Rows from expert 12 of block 9 of the denoiser, named by matrix and row number. Rows with one number belong to one neuron. Each number is 500 + 40 x the weight over its row's rms, rounded and kept within 0 to 999. All counts start at 0. Numbers have three digits each. After the name is the row's rms in percent of the matrix's.
# up: expert up (model.blocks.9.mlp.up, 16x96x192), inputs 128-191
# down: expert down (model.blocks.9.mlp.down, 16x192x96, transposed), outputs 128-191
up.49 083:494481479470456510476487537442512511537491462444499398490535517545473486444499523535523539487499530530567412481460564424522536547537493587401583402485457492529531507589459454530495469418533469
down.49 090:528547507543484421532539524442532488455535437478496593557413443458428549511529488520529447469477482445518483486509454488437536600511562496526520551492525444465473483537478469516491442474549517
up.50 087:480520543521485529424545444544469496543435479520479502482456524488495386465471543474501515502544510513536452466510391473535500528517478516593579529544480468528413547510434475530569440490483567
down.50 090:451488471532531594489457423520444449495432481570501546502502537405545484449523498463518466478495516449566457486544546495439520536459544493545489522483555493567554476488462471560479462459485466
up.51 079:535510501498466452511474588437501472486585508505448448464459588482538471432523491433520551547496560541506436539510478445503545506491526539498465438539544514490499501473550532457495532468531537
down.51 090:517532602518576519517516555474502503460520501505550471515479461529519553412506546535410508513483506524466530533508484553511516503496473534497573586543444495482478565562465465469539444564526547
up.52 103:559432500481480460506503527491445471465454488530502451425488465567537532450485456527534561556504553461517482483530486462463464392444563514496542500507555438560509493479444471517484539488494540
down.52 104:413603530497447492521535525509517465542530538479479453538476556502486492554573544585531527471436421557411499462530446420494520463504504480492436556512561479487500463556426450508525540547512495
up.53 124:476514443464472444468560498480460518502507539408488452445451460508539505456452487451553521571475532488505495475459505495496490527562534531539460538484458568467525490523531478464523469535396524
down.53 115:551460484462519491413454526603512501441482533485475509511515576536488497530449492490428525553485467495495458532484515561508475454555527523488485588462479583501537442476610508576493504492507498
up.54 082:541527497465497521504562533444495499483536463506548474527541525496465549505532519540477429507584541521501488504569445435491513457491578523500564516445500516517461474552395474472575556496504439
down.54 086:485510524479497534555493518474608476540524461482552504475553513416473495558505464525502545428501568438550543525423482449518562482451512486450546452498537509464479432515533518559518511451490495
up.55 084:520541505464454548473525507529425526517537472555467563481440516498468423472531488477491483507468541421433491476586549425478504520460564524513566545522459489552477517543495486509478539553459469
down.55 089:448435516487475531478508573486524525505551512522483466472562542482531532489517488470528490469475494494528519471503455505500426458504494507533525426480494451531509463526455499450527493433475515
up.56 094:450484417492499529493515499452486457444583515474547487522546548523476519396521459469491537516464462521505510527446446481555571502465495492516503471541510493568473497462446428476478598497497558
down.56 091:485521575503485471524477490433492544490492485511509577446448528525452503567504496485539538529530491492472618510490502553528429525561463452506480501520500522484544492554453421454484552465526397
up.57 085:530557459478477504496476539449501507485475440417502562472533547543530488525452466478484497552466564490528494503478585439554517515515550547497529451439520503515495388476517503458461481476492485
down.57 101:542503491543557421525559510513548569520516515509502546503412511498518440462490499486531472444545535502487512519459480476519441558506526478509499430545538496502488487613543542517415521561482487
up.58 086:480431444473476520439552503412478510494547481482437469542493481586446527514540515495538478567466478425474447459506492452474555480532536488503548537509588586491501592450499467519523538541486591
down.58 081:482502587561527428519491477546516457521551523489584504433535488508454514520488497490549442464455478502528431495537499495541511465528454485506463525572480563535493459478353427444509516506471490
up.59 088:495556447545421520445474554418549489418534515508454468524543433468493475415507477489507566454505505543529516590429445548545516457514510510448588420541483463544505539499397493551457571502491558
down.59 097:498519587525508539550470570452515472487509412516533494540554509522456529544470449524552498521545493455527448447443560517528450402507488462557548511521571512490511479472453479494445545522501484
up.60 082:495460540424514525469472462473537485510539386548531507448467514480511468500478473453460486508498440560451557522566474481472517505512497496466576473436532489479440528472510529507507520528479557
down.60 090:512502463502477502479563483516550499471538439558558633510454450528481490455482553498529506491495428432486458478437488509520544523481441491483563500516509492544491506480557518554514503501470527
up.61 084:531488502502564524456535529428472467466509493527502504492473489524514501465451515529438507536480486524549427497514500486447548439505486540455503467556455502531380427490518548547482532441462531
down.61 087:406548450501536552570483445355508528512509524550493547507454559448546453463456483509498511512559571543461535436511451528541483551494485512524531508469439549493552550550513472535516454414482514
up.62 109:516499508487527559503476566489496447460492480515514462399453471517468526514487524519501518565458550481490450460510527529516468492494575567467561542441515522516562525441504468496575441532471533
down.62 098:525487469457494513481551551578524540479530532482470460541497548539518453529486470519471508512509500493465498566519436548471524500547593546428485531484497525542560454524567576456499476567472490
up.63 084:523525381472464391473533453482482513412460549570463462505497525496509562450482466443504499428458531505508508584519494515513577512474484487553576478487513536497517561564410468432510489522523536
down.63 089:487542509474509542460524478503537467483425578494476448500487568477532462475457502515506492559559535496472517494517488479495460492519529530474530466473449495492460478563440470512533467427493405
up.64 089:509523500501399512487555526455527471482473589462493396552492539458512486402463493539538544477535476455530494542517478479456463378490549513489494566459523502506505460582410540472490575474436489
down.64 096:521518532407543431548481477459466588434533516503456446535539520448455520540532523483509445569482452506573474551468519477549564424538493493522530441468532475491510574452443561435474450532470485
up.65 122:491534497486445544562611536485575501508560472526438460498545547575576478513456486444478515503521459522513499479479467492557494541529485468561510516492451477503517522516493527474497461528512448
down.65 112:531477528510501580518469558411484557522464580539486499489495484459461579421479531412494484489454478484444487511505485448522492598532448565516547519461497528473534515488519537535487469486502557
up.66 092:479528510491368544384498518485404467507577503552454450507536481488501421469500499543552462492507418480561463543432541539513562529485469537465544498479464387535535529522531526506544517452502490
down.66 096:506483455501527475490510475539396489499489524499472498537539507502510480502442509473503528545543495461493500500590441594483495493485594572511522538461524460506546425462478501540499484535555440
up.67 144:523503484441463444444447473527460544545518464474573435482517539497494446495535524489588518467506580563528561525596554487502482483447467563559470482457488472543543469578491536497492534529486512
down.67 123:479441504453491471455568590553519558538474517511471446611487479523506536476488492483532489491500488475454427521512549493504532484494434466525556496493441517530511475493546498491498534503477431
up.68 088:518442488445541426480484453477530505465539538531474449507393511539478491507566497566548459479527509485473501510488564517550447459533459482484497520514528527515368506441497536537483510514433601
down.68 098:513531472456549443510410537527570495508518479587474533402561429571499500480564499500506440424486513523453457469434534507502497587453550512483495495545504467454503507422475449492539499455482468
up.69 148:537444494497400505565474542484576496510497532516470520485571532572500427520536565539525514568490492494524403408489440478555513554511483478499493472486461490420543494520470499550562545514540494
down.69 134:472543492531417514510552498495435512528495492472501523521454558444520535455481547513500476540498480508482576421511468489576480487485530508420527460533497492408515432538506503443602556476490508
up.70 088:572462553476514488505538486504470452482530449519480527511494548516477538475461517513469472461479549484462512523519470498486482567516476503466514468333431537560532528552437523481498475500505540
down.70 093:491519478434486472567511481481454514531490487485488453457502529498512456545483486470497523479515408507460501523524514535571480504515564521543505538554532490496495588488444464545494463458455501
up.71 087:472525467472528475440524512434538451489494499542476466532562515472455461498518557434454511507529541498455495475518533501445480449597555483458506507547498508606557566431437434466465526454448451
down.71 086:514562558581466508554416530447490531526513485450450478505508538522490535466500499550496502434491480531478533471524459531512473459470398505521480508477509585483443445464493551520466535514424504
up.72 092:504445502510471461543406492486528448501539485512448399428435570558449460569523541508566535464525485474542486531473494532493453496409504449518464487569533536443536514542438530478411476485459556
down.72 101:510553440542561477440515561524520479459444474526442513443505471537505444538504545519531517515491499453461503471459479527527547440520520457413485603554422417468524538483492496469466446560395504
up.73 088:539544520461565522528594492458492503460540514495502502484497461479494467447541542521454488522497535538499480490496562560505450565474454548478466494554525445476394499414516464546490499557472508
down.73 090:492532541521453448471472533491462508540514443482587555450564471490532511510556509517525480496519456480476480496477496474448492518493518439462539507475487545481558462488525470514448497557533558
up.74 095:498488499521553453460550493464543495439540424499485474505461516437501548506473446507554509521501566518540536528460508419476515508480561514537464513540551576505455557431460483494483491468506452
down.74 091:538570547450479476542535549617545527527567529530432523533467549499494459510473547514516584538428463505423473439496411461444576521501538495436470551554455521486591454499563449510578500436486417
up.75 073:533446514453509520488481500527563494483494481487455515597507508462607507512500452507433459472526543508417532517509469488517506479488477525484480515482501487446480531562500516454480501550515552
down.75 086:494448495510501496471507519483436478482486455565506579515503533465550484491506545518505518456532540446397481592557544509465442505478457517518493469456480468564515506486425448402502488567503540
up.76 145:476490461548479551517471524417562445467537548474480508440414484591471495478464530510573541489469606524461452553468508471488465458507524578509545494520512479446454493583449521549524492441453503
down.76 125:557501468502472551514564450527459473529466465475477527546560479425522456484484537519547486481558508498536546544482529462458506444485539404481464500530499527446528504410531489460525483573557565
up.77 107:501433507454461476576542528511528522536512522454497470455544480485482456553515574529520538514444492498463450458451453508453521494586528542553500586450546509520558451524520474544479490543471575
down.77 100:450468468484534510540405513513495506533457489528529508538573581510558519527457494500485529507540518500524513492482481519513526463517527516488498577519504543569506504462536528524501558448564500
up.78 114:555454436445540501590503592481474431464516466501528428427515488527504585484522483490533540514510527557511481535505418485444454504445545489502536493537459487473497552484518528493512465455507457
down.78 107:522521513459553528472466431508481477483491551543490455483492494552468430517487468548421492495454511493469473507552410504467573512504468542448522524479558529497507476524545530523515430526472521
up.79 081:556486459508528502482489493418443499418543515559469486544490533555559483470507575520569509460566462480492461485537472472461539461474452514533558504449496488486480448572519524480486497511468490
down.79 095:464461491495488542515503512434467490579470527507553531536462520541498412532466532505511465469555530475459502522463460494541520453506532471550515489404520484502540511592472486416486545520544471
up.80 131:584545451517429520463505490476484512543488515500467489473494434551465447464493475473563517520542568455461542424532495494473506598570516468497512426436480531519481453543554479477456513491501563
down.80 113:430532505556450510492488529491471486570506480493465521534521552469568530539531468482518445555485493565577495472427501543483449546583459551552523441500493539549472444528499506466484459483456503
up.81 095:466508520541459443469419499495450520525542533531412540493502580508541439491588550402568484417458478509537581608501525549559522468510499536475535516447534499506482532555439505503521547472509455
down.81 100:468528476551482543525520443514529493463501461473537539495472415533488552435484544435519474459507523406422489452493530449463456476479492467506473465546518560514491516441526625554480516526546521
up.82 095:458537458491487495450572513413491480575509520445526508493474524510545516484522474525561582497495561492454544455469534476490522488529482584517424497475528554483439558523499485467453488532460519
down.82 102:514561479482532489446497462484536493458462487542544548540466508448471518504495563429462474471475446512501465483455526556488451519452473478527437582455476580471395531512428465522520479461511505
up.83 085:510570461503505487468515492396498450504514502548481519603528534513484458428542577525501513501517428514544497474500497508453501516476570538521436534457528509511399619445481494504474535492498590
down.83 096:517468576566506426482474441427533504498465474481516531500533451500519483509483531530522481488501448505514454504532518483516419510496408441524490476530528431506379436472489481541549532488561481
up.84 079:472462480530451541520501431526476515528473564452465478483519518457522537487461463529499522503579469467477551465520477496500450426547499508454513473505458493568571400490494538540476458534459470
down.84 088:483462455504537415531513486504519528515533545501497537523483418445480461458516463498518479484528531450455526461449509580549539519526476436536524402538510452455454500479503420503442477457477427
up.85 092:488488506483583492481468426471529507484478433498482483514524546522576502431514490475531493509500566515508524471445439424490561470585487511489479496483488597457502466478450497574466524496521542
down.85 096:484501544479453529523509454518540459480493511518562453476454474511569463556555474471508510503519539486485559461559536421482469538475482532485521472486488493474448553470588549530550445533536477
up.86 085:497503527523500482386460527481562489479439486484505500439515441469509460502420528495571505536540490479541562496494489510514516489511499486512475501476544486545466496497482538500467594436495564
down.86 094:510417492453547514586463552535578465526510410477460440423481519544554528464459488522462490476484529466494492529488455406512543486444461542432460477464482508430482496505469511570472505455506583
up.87 084:453434432518528438494489510471498516468485522500457473543492548485539490455432498456530453470501592498542552529495476495446563446513488547490477499485476511488499524531455521505509446481467499
down.87 088:522548521524509442535561497527474481510542414469488513550443462480456555570430495519503549486531436475505496439473474564501543439452534523481457487520498459487500535450486496513514479497600486
up.88 087:501427472497476525489511465519461458515536483486514490555524462544478460561571528504569538507512518477499452527444611459458443513581522480480509544508475467458476569487534464454525499499578439
down.88 090:488541502504539468452495525636492492518450510502493473488490556531520479509459497467555621489541470446479494538471459468490515511494449517425522450467461432532542562493514497450524461506475492
up.89 150:554545501493520553414506538492451460464461470511507495559542455545488468481457429421512525497580533508418437479550441480568522504496508509474481525486497476529440463582546453471510505425544573
down.89 128:474493497499466565420513476510551492494512557478496453469504511457504467536517476443501449470430476463574550520539420492559470535486470494446553491490531450537491538364547454525472544553469508
up.90 085:541509535434383510499489533465504473500547453521445469488563501535526446475516455480594545453491530520474565429544477438537568466476402540486469495492539517483514511552495556504483534552481472
down.90 096:544478538457549541487411517479590500509507555517513553481563446513470500439463506482565546520517508452449477448448505483446554510520578498447469474509424451479462482495533496548433507547548459
up.91 089:489401560516520506488446477497569477507525533491491487527533540473495501412566478579526525449552476439518584521490469498456518463482516426510522434585534479481529489492492478475440473500534465
down.91 094:559482497524490458422462515516511446539446572503537490588438581434556450502559488481495514551518466566552506476542456536515592483463491479535491535497499465525507474548650502542592501517498530
up.92 084:486524456467522458463555540433488499455483498525513452465561537485521483365536509517531490471438526551473474509522578461467538464516494522473474433492488573499517471522518545429453476500514517
down.92 094:526481440521542443538419537465492449458483462520510499554469519504534475460545546439458451538536552506433453517509468454554538494542551529522488511533435429503476631515535502522506534487546483
up.93 086:488479443460540445433483472499565496483518485532501586462605507503482555502587509466458521490470515463586429520535572509525462432465476474538581482491478541448553411512463411471450503541513479
down.93 086:497545484487493457571515428507493460447472536531530474468496468483512466464520496511449530406536550466496441530512499517576486496528452452515508494476519497595466524502487437478467557423461410
up.94 077:441511483470492473479508510559531439504495538467528528520546513460467545461488508527568469478559560553537502494451536510453484434477480568508471464610439572539584539491564508501471491456477487
down.94 095:556550466499421438617454535491403485566473437480453555491470534512451559536484515483493564508495475554487461475457474557514469500536470448512581474563521536421533533423496468457471542479488532
up.95 082:451465527498505473535451498460460546467502471498473534557491514534452585488548454453515524478494526463523539463551504517518502442513475478472428416477507482525611563501500517495449504483473543
down.95 093:571534478506455510529496437414480516504528473465430475408447520540468441552500453551582461490466519551499532505503519541448486457485477533482449531492499445502533570538486487492555509504489495